config.yaml
arch: "xception"
model: "image classifier"
dataset: "patchworks of several textures"
train_examples: 145000
image_size: 64
grayscale: true
crop_scale_min: 1
horizontal_flip: true
targets: ["centre pattern"]
num_classes: 32
norm: "batchnorm"
activation: "relu"
depths: [3, 3, 3]
kernel_size: 3
stem: "single"
widths: [128, 256, 512]
loss: "cross_entropy"
init: "trunc_normal_002"
residual_init: "none"
optimizer: "muon"
muon_scale: "original"
lr: 0.039
momentum: 0.98
nesterov: false
orthogonalizer: "newton_schulz_5"
adamw_lr_other_params: 0.0016
steps: 8300
batch_size: 512
epochs: 29.3
lr_schedule: "wsd"
decay_fraction: 0.2
final_lr_fraction: 0
warmup_steps: 410
weight_decay: 0.009
adamw_weight_decay_other_params: 0.05
Rows from block 4 of a small image classifier, named by matrix and row number. Rows with one number belong to one channel. Each number is 500 + 40 x the weight over its row's rms, rounded and kept within 0 to 999. All counts start at 0. Numbers have three digits each.
After each channel's rows are labels from the 100 images, of 14848, where the channel reaches its highest value: "lies over" is the class under the peak. Only what is clearly more common there than usual is listed. The data: patchworks of several textures.
# convs1: first pointwise conv (model.blocks.4.convs.1.weight, 256x256x1x1), inputs 86-171
# convs3: second pointwise conv (model.blocks.4.convs.3.weight, 256x256x1x1, transposed), outputs 86-171

convs1.162:491421519506492505479512523458568484457539481466496546611516464478508473548485495488413526505535476488499412507498430512518484521502554528487504590482467470513465511545542487508524484487356531534524487553484493479445474509577535466466568486494498515491525418
convs3.162:530500567491440502512497400599458497493540523454472427468628509474480439516489574579413454492498454480540513566492445449443536558481473514515422471526467543527547457494529502520529493472644495523468461514524515513470543473491471522481560502443491578534518528
lies over: spiral; rings

convs1.83:525512442479431509510455514476529502446453522465493454442446565557431538540492538466398478515565501446512542481529509493491476482581482541539477510468421537514537500517504524569609502607484473525453512442542391507457479486473515510490466555534559502547476475
convs3.83:510530521541498444478475523481454501517448549507469521467507484498542512473473424458435548435460516482566515507498536472486451513551543449533480561427468527502495471528464534563548501512473512537552493565436439505493504594481483490412515469536489477499497561
lies over: rays; wood

convs1.185:483520446516497516519479516537508510565517540571510540372372483565518490438431511514509516496453527490487479429438536469470546497511494505471529517524519490438492502542484555442559497453507570556405527518472479497471457467498528477441506520498426515505499553
convs3.185:407501466538500514411488537481491519446429492520507407514457376462488469524472427474501447481522466558491449493483494527428547451476468533533543465476505542497480475497511454516466509496519483454504483444571472559489536434491477434499543463449455556480505490
lies over: looped; honeycomb

convs1.249:527532553433491493449526513482473546578498445511453462481435521421530465527551509530581467497474495463477508423556481510504524590472570510459474505542479492523486505460475499502581453585549490455370547511531544488447532532501483499496417496463533483555438463
convs3.249:517468514482526509482512483498531493433463517411536578551467509427521556515473569551471489564535576458517496536487477476491392485489563462523523541486470494549448475488465543527419549544506568464458472516496503515461506476456416451530526524488559426507487548
lies over: rays

convs1.195:486496498513481539491462500588489500472481525449538522490464445542487581534463498415494466440518457487485436547468478520491480521542494541506523495417558487487493491513374511545480473439524439508468454531527583444476525570536409596461509529518443506539468468
convs3.195:448516522524458453463461515509493519539544458545493507471454407545481420525465511483477520506455462513454503470533501424496471500436580545513539422472506466485545487569530539419480452584500474524429520524494553512451503524480466531444481463378449492488491572
lies over: honeycomb

convs1.214:488525457452519538485554499497517446484565588482463531478476444561479466526514472405526513553520481437503512519445471513445434481498486457512513479438517492543458485425479517476479460428511474531498528518555514478473497505542477486476615478544447540539462473
convs3.214:568483524482455591531491545522523539522548488532512531528452479497569443480473530526474485459463455542578506473476484472480427558524490472514550474558503512509472459501500478460516580482519485485551486547519508545519528534521523431466555527560507461507499399
lies over: spotted

convs1.139:446524501427518489532430512453520453500501473558534521491555500509474550421505496551543484515471500446472520552557513567479528498501513535568412500491471497511513487485475537520512471492589601547519559496577498532538536504535435474515488543443497468470461474
convs3.139:561507508522479478510529558538516499480507427546472500470596525469534507494549477501504480544466473531453542504564555494408525564509525487521561541481459515478532559560544512500531482467589524477498511424532545506588489483466495467542516512492540540529470531
lies over: checkered

convs1.179:460487440444476521502532582463419571432480550470503456423472444449478526508434487496458534505515505530466500447504527569497433494503472432471446596457415584513521517532539466520505518446581440414495489463429510451465555523507493518503489562483524549536578507
convs3.179:442547480484476474375488528508551501513448545447406485458529507471477500455561508425506521450503492514529546461584449508520504398455529499547506482565534504493466593528545400513559515445424458486510467520429524466544496549555475541505494471501438485468449508
lies over: rays; looped

convs1.205:523554486516543515501518569552491556466499500532505491458504515473510551471510534532494481486522459604474494483424564516563493453466513553546522463508434554515491450499500467481537533489554534484489456424471457458395494521497505444493494519503471548531454515
convs3.205:505520483517488507506524526503580494475490505524560499471460471510439461541520454530510487487502584555538481488601452536528583476503460480529475586514477451480428560509522512443509424400481462457490504522505563476573499473559522505576456501441554490505484471
lies over: rings

convs1.150:457495550538520554496547518521507559542468463447506467492523398548526493512550519548540530510560482574503386534463499464510515516510501540503474548532500499512536489553563507547513491532466556465574513404545532538519455467445525490528565492563541537540539441
convs3.150:568463541521536552484505596561481477465531433570493533551506461491524531517486461585484567494508463561511565443560502566464506499480516499480451523439505487538495532511478411463520534494560508443557546481512458528430425453497514575537518485486574508436574458
lies over: rings

convs1.16:519535529523582490542495483501460504468431550513526530429543511462508499495420517496466474520469479546508497499490457402516477527470437530493493490459461545514460470509505483586520468571535492533494530489503451455492525483464482579503517488490600467509550488
convs3.16:492531516529536531541454472463480488484399515444475430440475549555405505505472477483470540546554460546500439459501510531456499488510486490453503505406480513481499458459572440594480443526508476524534535511436444490536520467539542496598491592590465508448476514
lies over: spiral

convs1.119:530486446536524459488459504478486545507454547424495505549521456530452484525477512515550467540505517511497527486485447527490512508519553449537480496486455518479471506530421467562508468560666535546547403511492574479533530542500529429463520446579552515527437520
convs3.119:465496468545493513487418487522497524476437482496468566500535517576462448439456440464515463535516509532496517540560489541504474549432583451494504503481494487479431533471451474479464494506460481521450523496520475434483525482462573515536395503564497438505580477
lies over: woven

convs1.90:456472466530480568486509516439527538517473478459551452504538435513510486526481554502568512543573525523505492572454383490501502465519558513493501535461470493487483472500444529494501523497507423461517548546470462497499450474504526449469487469452485499490541464
convs3.90:521539505438470508505470495591507553451489484443506532430509502522388516563477515457518447525490467476516529562536634453529494502531542527548484416497498532450504482499498617506474439455479488502651515534428468503533609481500462507520514517482482448505465491
lies over: bubbly; honeycomb

convs1.27:475489501480478490490559486513517499444469506321562519469465539461533521544510546482508458507480524507513499486514495452476530492510501654577544438473522475465473526525503546489551500493504498559513543509433553481489542464494524479477452505432523470415517512
convs3.27:454475517496426474396519504603510456475506572512471495512472472480531472503478445514474470524411490483563528447518585549515445480482494545458435483521470412480449492532505477531522459478536467516542525542446534475473481474544461498467510514451489578444493544
lies over: cloudy

convs1.172:483461494396542552470474503488513518557464530481548541455414489432533440516505454434479520501559537487523593494447484521530536412478496525555529429493529544438514504549456521479502481527473510545507528468563476532411496490504499521557480524494603490478501441
convs3.172:461476460565486513545427481525557592523421490488489544532520460521493551465473489534452478515550555502417522474525462486458498552556502511492553544420478542487471512516500498504499534442482518479525530452575453496477472503520449484466532516531575469454490442
lies over: bubbly

convs1.104:445547520470563516355553514517522474476514536474529511466587494505506479471476462456564543570503498544538469481538502530459492443473469518481583576518524498524504448538462521459498426504519545554516449553543441542458467524486501463504434494498428552517504559
convs3.104:482456510465478456470563516464520480509478532498505500482444512511541462521512492593487579476460483561475512402457439513524515478601499478482499518430476448532502499475492420528538522470472581423492498469511482476453545460570505468520487537464512503468475506
lies over: striped; rings

convs1.41:496546443434541503502506508489508470507509471523478549471547558439518390547414508475540548508562518509495558524439423476505515517507515495492502515487497459509532527497453471502493455517696611479523451493499557477520581484524510437527541512502528491487446469
convs3.41:500480454487497473509568469466543463499448507501500478487483485478499493458472433501514491456521474475483503441473442471525455449441422542520435502530445481497513503500508501517488509463552551503500462469360496460509540471479509460433608463511472552476417447
lies over: triangles

convs1.223:518484521505453474487566528506495507448470482471592547452480534533502473458453563475402465456541469440518510421531674507476490489526491540476443489480506513499488483452484436474518478544618520479494445477552514528449565476489521468521534584503523552514485441
convs3.223:520511607540556552492497491544484526500557492566529557452448527443485485582495384528497459489471556381466524570473453503456562539438453537471460468456479509521521514526447438479498496484502458509447486602530508539492448500492514523470510477518527471540514550
lies over: rays

convs1.232:562465515514492514461456503503578532555504411462477516447513493510542477493510460486476541454528516482536482523494603541458544539424521507526502488559536475508511512527501525463499482586435541501463490454530442500533433522496510539553566468483528491525497599
convs3.232:553484499507527590544506475524422508470477434532501504507519519506469533535578487557556484538572486476464538493484471538530573510456434484389487536482522425510525467484463531567459573464536500457451491480475553596478517550510453466492557482416518563485541540
lies over: crosshatched; rays

convs1.74:555476505515442539431461473579412475495493493481451460490469565440534466450508562565516517509436476525556459492521477507522475555519559503501497474480479447503481515541506510581499474467517510484565496441406522613557461486516512547477498477495486475518439500
convs3.74:477447501460517512584442508520447519537542526551463520569549460447414508551596548519511516472482510425483492509407537492468514494488439486492511561501482491515479474453503517494459495462450531422440459451496497465507494505494490516521528640516474495488512431
lies over: bubbly

convs1.220:459457500487538534486487507527484525519495541453511488516473487452482493356506463513451503499483524461479563442477556472527494506578540457483508490488450518504541511580530424505504492496491574523456587520454320495455316486494479518491492551539491466494504500
convs3.220:483514486476442440489518486471514502534447502447538543523438514508519495438549485377477468487440516561517531498561521481498456477485461410507583506523405500484535475515547466463553517481538523510455457481521477502531464498455535541463515481464443460519458402
lies over: honeycomb; cracked

convs1.153:483573533557439486496478462482485458437560510437533511556478443505518495490455448440554449456558526484448447520559501518501469517486530528500495584491527490516491524513506478454462486493480525506500589499505487535567423539483521510556458471519492487521536401
convs3.153:545475537461503483459530386509477529497514524521477499428474496545473511490523543506469465504484546495557447549450519475487446527454573521487475450523495532523485481497523535559493499516535441563468440562457551487486567475686530514537544582512568478492506517
lies over: bubbly

convs1.65:502462513445550511518487501537535445477513487461520520482420539455427503500516476482534524504496463555472500494445493519501434575513514488570527483477493514496556464497496479450462483447543525521471501523491584458484525519452493508435511448560448464447436482
convs3.65:591543485438501491442508543519499543553572453544479485549512556531541546461461422491507425498441512533501467521482477462570549482477482546501415503462546493553470504564433563507461489524555524545479478473498531527544510491516488470550513503507505459494533469
lies over: dotted; spotted

convs1.69:459505431550530519518476520451443537546492520464559486551502479481559502509512566541536470536542504528458463546481535520519482572571479538495447453463490490534520500423405469544529490521562545572507480511471598461436524552434514459511494475500518573417493503
convs3.69:562604467469537452433453525541541441507497468557520477493467472544479510451523507574491497525450481598506441462503535493480574530470477468467523513538508557533457527535508496467478494438470515544537507480498523454410524441518521543481518508508486567498454516
lies over: dotted; triangles

convs1.43:518419464510518492534519492483510522487595510498506475461572484454523505511540538499510520435489489469440499545505495500526557451431483414483470519432528553504483486528515459511507526452554544489456490464476492554544451555566536491548444432571494543426509474
convs3.43:471499530514531567586464513482543424574515409481504578530495519472420427487477536472515564516585472518492555539562475547466461498508515502501484440485506569531446476489408549503449503549446586492523548548500438472470482489553505488529379541505495502486544504
lies over: triangles

convs1.94:472469548553539492565528523577480497479535473465452481501503494454552429505478488531474512482495531533463491488462404496472492539442408514533525543500459494522439465511518493537426463569409448498562541440442560540512517442511498565492543512463553500478452507
convs3.94:486551542481569507543429529488496530493444499519514559540579473448543468534498563570486525500513480470427500414432496576461523473443495499446545471478493486498521488474529505474540511513503554474520554484553512452451572561439522554498532574464475486524482441
lies over: bubbly

convs1.216:505534453492498538504552532526462553499502476548469469566419513515507478492579556545501479451477505495477541425452517434508536531483577430450471479545506490455548496502465505479546525465481465526494521523490479494583444558578468479472572497487497516600429519
convs3.216:448470462464523485468502469543506540608425490488468454538578470557511576516530497530483522504538450493470418506419493478558506551383510471597468513500471448541500537518495499532419529478504481528496434518524458574451513523541543472522468549508541476551436475
lies over: checkered

convs1.60:470474495504477480520474505513532504521476527501532452501475449391524515405581524394484473468559526522470522506535483521485453445493526463466455556453429514480411467565442484555483520497519498483523459552551503465506396560495409482452545462472470441484484538
convs3.60:487444509513571532556464514559475516513490553518554474517538493495586505515474467548549489546512436555539477563508445470445492495484495486447535562396531497476494477550516490496555495523530473515515502559471517521509521550511522478488509459495469560450515524
lies over: striped

convs1.31:457557564540476527449508495506514473480464424516538474490546459508544525509482499427507494511542465482522547514461444497476496434532481507468499459510449450453527499505416464450493502507523497514501517480560490485528502473556503510545561545508489441497502503
convs3.31:543496503506508412481425509597407548497445493494545531500576538492443518527456423520505522456497513531509473487465550551472469536447499532463501463527500489470457504498515558512518507513517469527546501472507452525551535533508524553563542555460458533472526503
lies over: rings

convs1.154:463473425500608536496506483443521501519568519525517530548491513498455562545522553488501500492542510408430492484488552518478515519498491513475484520538543532494545484466547509509555484543522459506390513446522483575454507532410501480450494540494544481504455496
convs3.154:543444468527496516444465520524500486521474490438457416526471515451473500502494561489575479486584477483484467502518502455529491500537468492513455501486439530479477467416509530462547508555476531408558563471502584505447462491531491569488522533566520488481587659
lies over: rays

convs1.177:517512428524476534479511461516473464521516533482580467521485534552458498501464568578512459540513476522490448533450476538465458408467474530500504476519524468467520518458494475541500484451498478502506483435573456536579557548502451622502592478500502534536511480
convs3.177:487477546500497512500473476488483497493429497559471452497535531503550520462465465533521551472591473501478488491501536558471444532529505550516487450469528495495537467488534524466448545468554551539477463446511541551484475544512551443514455535462501536473449507
lies over: looped

convs1.222:481530492529555532492537549508475380512469458483534424504483398530557416504494487486513501480521512508479473496485510580444457491529529476443494463554529533476530530519505450534522433507474455447463478490476485557435523527579467485539450482473496495568580426
convs3.222:591465492503486458515539524436465506517535521528498552471510548436461531517470533491543521548413462465522524497496464502522521507472490484488443523517577503469438512447495525529468481515456402441510524501516496475391535526500494572398510598429498526546540536
lies over: spiral

convs1.156:437491441521494520600464492508513603454564479438528538551470535523510545498514503522506499470529497534529503551444455583504481494505605523549428518492526492509499471538555501512538516462555508511459529483519475511488480463588506531553468503477492573552474499
convs3.156:468446558495505522540506497446534512546493530492509535454508511556504425522583628509514507603470470475491485579545446502492513596464505483515490508535501492486498464514479497492472452495580533478542485500559474497525514521542461533490458475515569557498445510
lies over: labyrinth

convs1.200:507478558498506470486461473530574508506605494486478480503406450543540505457549444557444485526443492505535524540434490558449489532472489524442553537466513460486576519473506476508540490522422522529460496571537495494490473538467457512384483575522422532523454539
convs3.200:502485513500540476506478479480478522529561501494454513580540478501452443447462511451495503488384520515479477460526417382507465443479482541527489469422502486568476583493505485510497496583476511455521500496473458551511489438487496457513489485468490504563513542
lies over: honeycomb

convs1.126:498488495502475510530377470524466460559519512518480539469498504516498515483524496544434460529495517521529551487496504495514452496474507398545580433511494511479565506497469520528492512491525504526485476550514544508549477455527304442517498480399424496459450509
convs3.126:464417468472529481606480478427503558532590474498584523481486545539544517486545491511547492524494487482544521612526461485536480519554460567545529486551512561482520490522512549472481498528509431474455477517509532514540511502433556485529451552534448482523512488
lies over: cloudy

convs1.1:514519556502531456453454544574507497478503494454481486534468494531441462491526436521561499532460527465479508515444469482475429490530516493524501482506539526492543590531465597529565517559574494535455522477500478456487495435483467492482463470469482575582477476
convs3.1:498477530434426499535404502539567561525473525516552487466482461530513553506475444443531485528509493551516486508487546454479465553555479484518534529503479433450526537522540572565499503515477484449502463470550518472518479545460463524510449511612461498496500505
lies over: bubbly

convs1.164:553460462489488438478492504452505496437545627542522507458473497491471522480512542499435443510476489460561435572528534547548504500467481479511503530465512549521497465532471496461471488543606500453570396526496525461499563461499480428532526505536495546543482494
convs3.164:528455507466490497414555524486520498461480503471437551523513481525493524423463476500499472542536457512420426401457554483497479455514462503512462528509530494493452480430525537486511453425476566461530461462480549486486447513467478412515558520506497501465511508
lies over: triangles

convs1.215:523481527456483532460520519548470470511517500530492499470555514475488477482448486554517523493501476509510573519434504487481470461512477497530513507519491498516517459429571394550523472436630543526510397510473542462559546510467496578478507584504517500520529483
convs3.215:509427496501438554484461543535518542502533504520510452485480514491445527417536518507446492504486477499476511507473529512506491551517478522463505516539469530465497513555498491504466564536523512441543453659582475505458497501499571483528454486424496533481512488
lies over: triangles

convs1.207:465469538472502482502555498508542526496437519453548510543582526553466536522518532513542496466577541511437510523513503486460484485508563488463501500508510501520484468472505504476558480436467609570441531560560500453601538485575531472534411523505499538489491493
convs3.207:469468447541501516529467498501464454514563532523478467527482482496527496508458502526445582504538451505296538484519549506466506482434499549527500503522471461538514560529471445585482439442511567567533485461508562478510505505469478497537505507448543498471458488
lies over: honeycomb

convs1.57:414459503534465465556429486497463462491510500467508464473488492488465431511525569485495471505540405577508562539513538504494516474484523502586459498479513516500488482446501554525465405528469530506536501542527442512551476454497463468476570505490539537536477444
convs3.57:537524436477556500529487461506544443485586502498494446478508475505504518468522500510437536545533500518471502486522491538473511428533522514534445552543538468513492530524481564611504446473480540464591482503511522576553494587514499427402543519483522475484512522
lies over: striped

convs1.219:473400555471492538516443540449506447559542456494458462501464536499457516502473492493529458486514484544533530500486487494538512496456542464488514564479554546542540509541534515465455464496499476498527511506443462537491586509547506456458495504509535433466518493
convs3.219:514464453411493478505466478477537555485489519539463526482578519404392493533478517505479457513553503512479477456465526529520551491479506456458519500498498526470492494527447503542531550456478464520507485499485433511540505486505497570519522480465447556501467506
lies over: checkered

convs1.247:468489470562495560481542475578477509458538521493484505492464535460421511532502483411578518501538491469471461495498446466551513524469503488538462502516430513483506479459482538537607535473476483519518513526487495553453553495473505542553529489457516426474498415
convs3.247:511495518495545490499541445499472515500547536486493459524552447515567530472474507482416544430406519517499472464455458499474545445537459486518464557516437489540478530537554495478460504449480513488493542546507509443484529478556516562477557535351574523558499481
lies over: looped; wavy

convs1.56:579520467492514521515435530444471520494513546488537536486493430438469538485501488518497501498536474488450509557484478526494543537465544517429432498512502491523557515515553469544494511473467545441460499476506567521579568467515517428545444577471504527510544506
convs3.56:526446519466451485460485545489484457541494496544490446523508515548478466541519550480491531560522589546529446581510521479512494497460510501502474529507527523480465517483460499478468455456505420498506520470477479515595474505521497532496517506588447481458532485
lies over: labyrinth

convs1.140:522521508463478545527515489534534419467497533591552494496476556539511483473421411535493444501540507523559507521463461478556498478525558475503517537464509487493594487513456516429493494465473485522498486455485497463526505489539441492532531528489503567456448424
convs3.140:499506520546447471479578488458478401548515444530507498561479553505504506510416517502505513446500444454511480526576493508566455428450498464505545482475535489500506452502443507477453505472442473570471497530559516456545520537439555461584515486543460466514459509
lies over: cloudy

convs1.243:495579504431499401474559537416473509507417510509489517476532553528506518457530506541510485531465435531507516487503469520501595455502534500496474485481497490477515493527575465612462519447511526516459507472515514592421455481559484468496515489482504431490493502
convs3.243:468479508535469525499460459482519476555499549517477453475472385444492438486563480432465525539515531443489552522498534491498567493503502485502404484471495455516487515429577515530543469576537553483490565502506513478456417600555562505459495462520563519521513474
lies over: honeycomb

convs1.81:536490577542498543538508487436428523497553485465576533469516455514464494486447518506496520481459457479526566530511507485529489527494491550492535474491460502538454494490532526487567451508486504506505507477497421633445565539481500529505552528452463428509443514
convs3.81:564523509534487514530522489405478531504443595539478490496547483535533478515502489460444524512476517529455460445553596490560505517529560516464526500503453518536534475501546456409497478419486534546519478508561512430478563438602529410584526443491475518487498427
lies over: cloudy

convs1.167:487492496533516526489488478521500540519529483510491540471432406453510480441534506498499459459474518488504448483481429523504458471496494505529475479491510481449451516577460484554503505502461515509490499444528417478513384549477455519505458510553455472522517498
convs3.167:491512451469519511489510538479466486485524520474540539503644601534513449536487523458504460548497384444548493482537493545507563566518503438531507465490483496516468494524529541465476466519562469501422531567526470530455603546475421492549521486532514615507458551
lies over: zigzag

convs1.110:487529485573402469447534464440439482438613490467494451513522528421531506464482472494474462503515494484567627510487559481505529488526477508616516494444473501492444487554492497465544537492487405533511434469490499517568549525492496467509512501487540565450415509
convs3.110:507477524427529461517453505538528475496517512527469455458502492517544501544510508470527546489464523495512488533404520495578492446589523569518469513502503457405507511524540504516497515500575518543521400518548511495343514544469573490528499451516420498478435477
lies over: rings; spiral

convs1.242:455515515519472558533473514501485543494576476509509427488562513491558551424454514493481523520469506444565475532488413469455526548530477526521483508498527427487490478477476593531472511537518523548495515528556510454504456470508485542438530498547502531546513423
convs3.242:469448522526514580526543519517522554452496493485545508530504483513498548438486521514562517507510518523539572492507506540479494525506473515547474492483465542429542482538553525417556508522525500536554492484506436517514520431503474542485481504446447515460515368
lies over: rings

convs1.188:533476454511549519499473438489477470526484542375465466475481464511518547552462534469473434455494494471500455572469455506517433449467516572507500494525453481513484480530503476535468466530546481468452553447478485532528481511561662443505470458472492501503408463
convs3.188:483522506506523472529513511490456442493483539542584544525502558414477479418489499544546490534502438482511528458544525486488550374507496419504460475527579458581547496552508509513451441485486488511482511511531509487549526501447472535502529443502529493452503514
lies over: triangles

convs1.44:515509519441480514469454523486545559421467542513515501498487480491486508481420482444473504537441457478561519456512518509432432457496523463493430483487493531513471516528492474583562557558538508450441469489408484475506489472484492515553502504477519537479534423
convs3.44:479485570459528478437498501540459496547417510515537499560501463564549468470539520452518534550547509490456481507430571489487484551509524577534436394480500413498585528504503510485497518561487455461461474491536585471505552481495458533450505477426449486490519430
lies over: crosshatched

convs1.254:511513453513487532479506514551484490476474535458438448549477561585528545582476508502546493468549503480479524507478472535492542506491529527507475470483465547512513462462443489514498531550387462514515498521449576463504597459491525464526467425467521503452519453
convs3.254:488491512506491462460468515473507511537416423511512418448420472465498541535524469593475502449463516589508494491468538435546479447477475510493489545503580475459498563524469545495528504490376504562595481506489478493460417482478515510441519485453513495483431472
lies over: speckled

convs1.39:446513517596499505471533472505499459456440474527464494514557475493468510503469494476556541475507514520514508555509489511535502476484558545522454488482452484486507513476511403532472493474596510535548617564539449446500433526500527459478526541421551473486509499
convs3.39:465473433438555530451540515554485497470522472479489447474508523431435505580494552590505527521474590401482516533525580479512425519495519506526508538449533487529493486494456468533463521459428511545548536465392489497533539586529528511497574493531507391511557508
lies over: honeycomb

convs1.45:533534483468492479503539535542538469578455500537554577478418478501585466578463435434537441439466495460503455513511458500512482560553463517543478480536520466567510521493533538448447520502528442482532463520560545523579479513539483506475505489518547438476496576
convs3.45:477498521542477454510483549469468489516516489526513505574474475531479412470446539474490541498478518532503511472545571480511514503528444411533445519517483479486485525509545532588452564421477545518520475536525473538518450610466474488495514433504484471496593551
lies over: dotted

convs1.22:499468508597461431438427527432581466554550499405514574477486443524515545464418456521451449482490457497455503510438509579498505540554436463623449496563499504484528495558562491489495449544528572481465503465499478475548458452522488490421533481537412528518422478
convs3.22:512542588522528457550444532523461475457460468511386382512531580524519526506468468445581491510528518455534571496424472501542504481498532591443511470517488490511495531555501490537528539532477518501472498424526496508618505501479478543457508489406539579428436510
lies over: rings

convs1.130:507495591477541577452537548511543488459513531510478449513522510483409526560526515500533461500528536520484535516524518467564540483460514422514474493495494504501533506503484518514554530537471442544458556445583460515539504509515515530523462478544456462509482461
convs3.130:562526481488548530460477529523537431497531483516479515495521456478472479515434483503534504547464464514461555476515502453614527534485472482407497503500450568535455544497492496508528464555512501441528464481467449440471501475513429573466504558502518524497486602
lies over: spotted

convs1.58:541472463415532477532479489475517477531548539533532521520460443481497422487468403482509590499474463497596481504584476468512463523559531522460503512476545460503490503561493542518515451455607496561540547499556500464456535525531468593472460472459487532459536502
convs3.58:529530469476482477450502498535483457536489486498536475483465475518515553490515392517611474525456504564515513492489480464472468419521405442499462517607497536564516502517488497528518514522392561511537557541495526472494451532509459487496482432478507469504458497
lies over: checkered; honeycomb

convs1.165:541524504491489431480415476508543508507479481508472426465466561509514501533440507509459509474490490460431466476575539496503743457440512464473470536524470487498431548511488498473500458579487532498511482496447473495553507496490481485500379495463527441545489479
convs3.165:462405532487534520509529514521577511481522491499533570465510475557437516456432528479519513438544504440445562510474611439509406502489471432438511532525516500520480540532534434525511526487425493555520454523508557457502537475482564485500580542506537492522509547
lies over: rays

convs1.114:536433488537515464542533470448499472508430500506466470511468474462474487454518442502465510487470456486424560486613551493516461610526470481561404484410496506506516462471485541547519480519558464490470472485433544461508451476434503511564490572477536515529537503
convs3.114:544446532484472479480500520499531540458577487524491519476490562489436441473618534476511543491514446497539482502477508430591512479552406458469485519474481437513421501538522563487442551532460388480545579497509449557590507506474498415438466464533470458445482620
lies over: rays

convs1.229:491533500515547461493430466495524439463461514461407536491373503456432478479483479536593529496542546555528511468493512512479486568504463508544478496463484478469500468529559457490525473536529483479572455528486461547482505453460495484496423561494497509479552525
convs3.229:500435493460489515436558503484498481500499450464519510484432502478499497458459514498481478452512501447460470477435428494482494508536603465563529492512493520490496428532460458558404493522477411529490476484463511562507421503473582459483483477471435451483531539
lies over: checkered; looped

convs1.102:479499527511501443504512502492493495510472498472589541515541529597528526467533518445459450540471465560493482498483480418529396457528517506477466499487470498496488503511541440553484492521497521474464500516527460387453536501467500460513506469527503507424547489
convs3.102:487565517453484447570491477509571562512536428528527499444522534511498534459507514518480547457471531514472455458461505523531455537581436482466561572444521506477474504444454471463523530457506517567525518620459567571540518528490492512475575417471511478500515471
lies over: spotted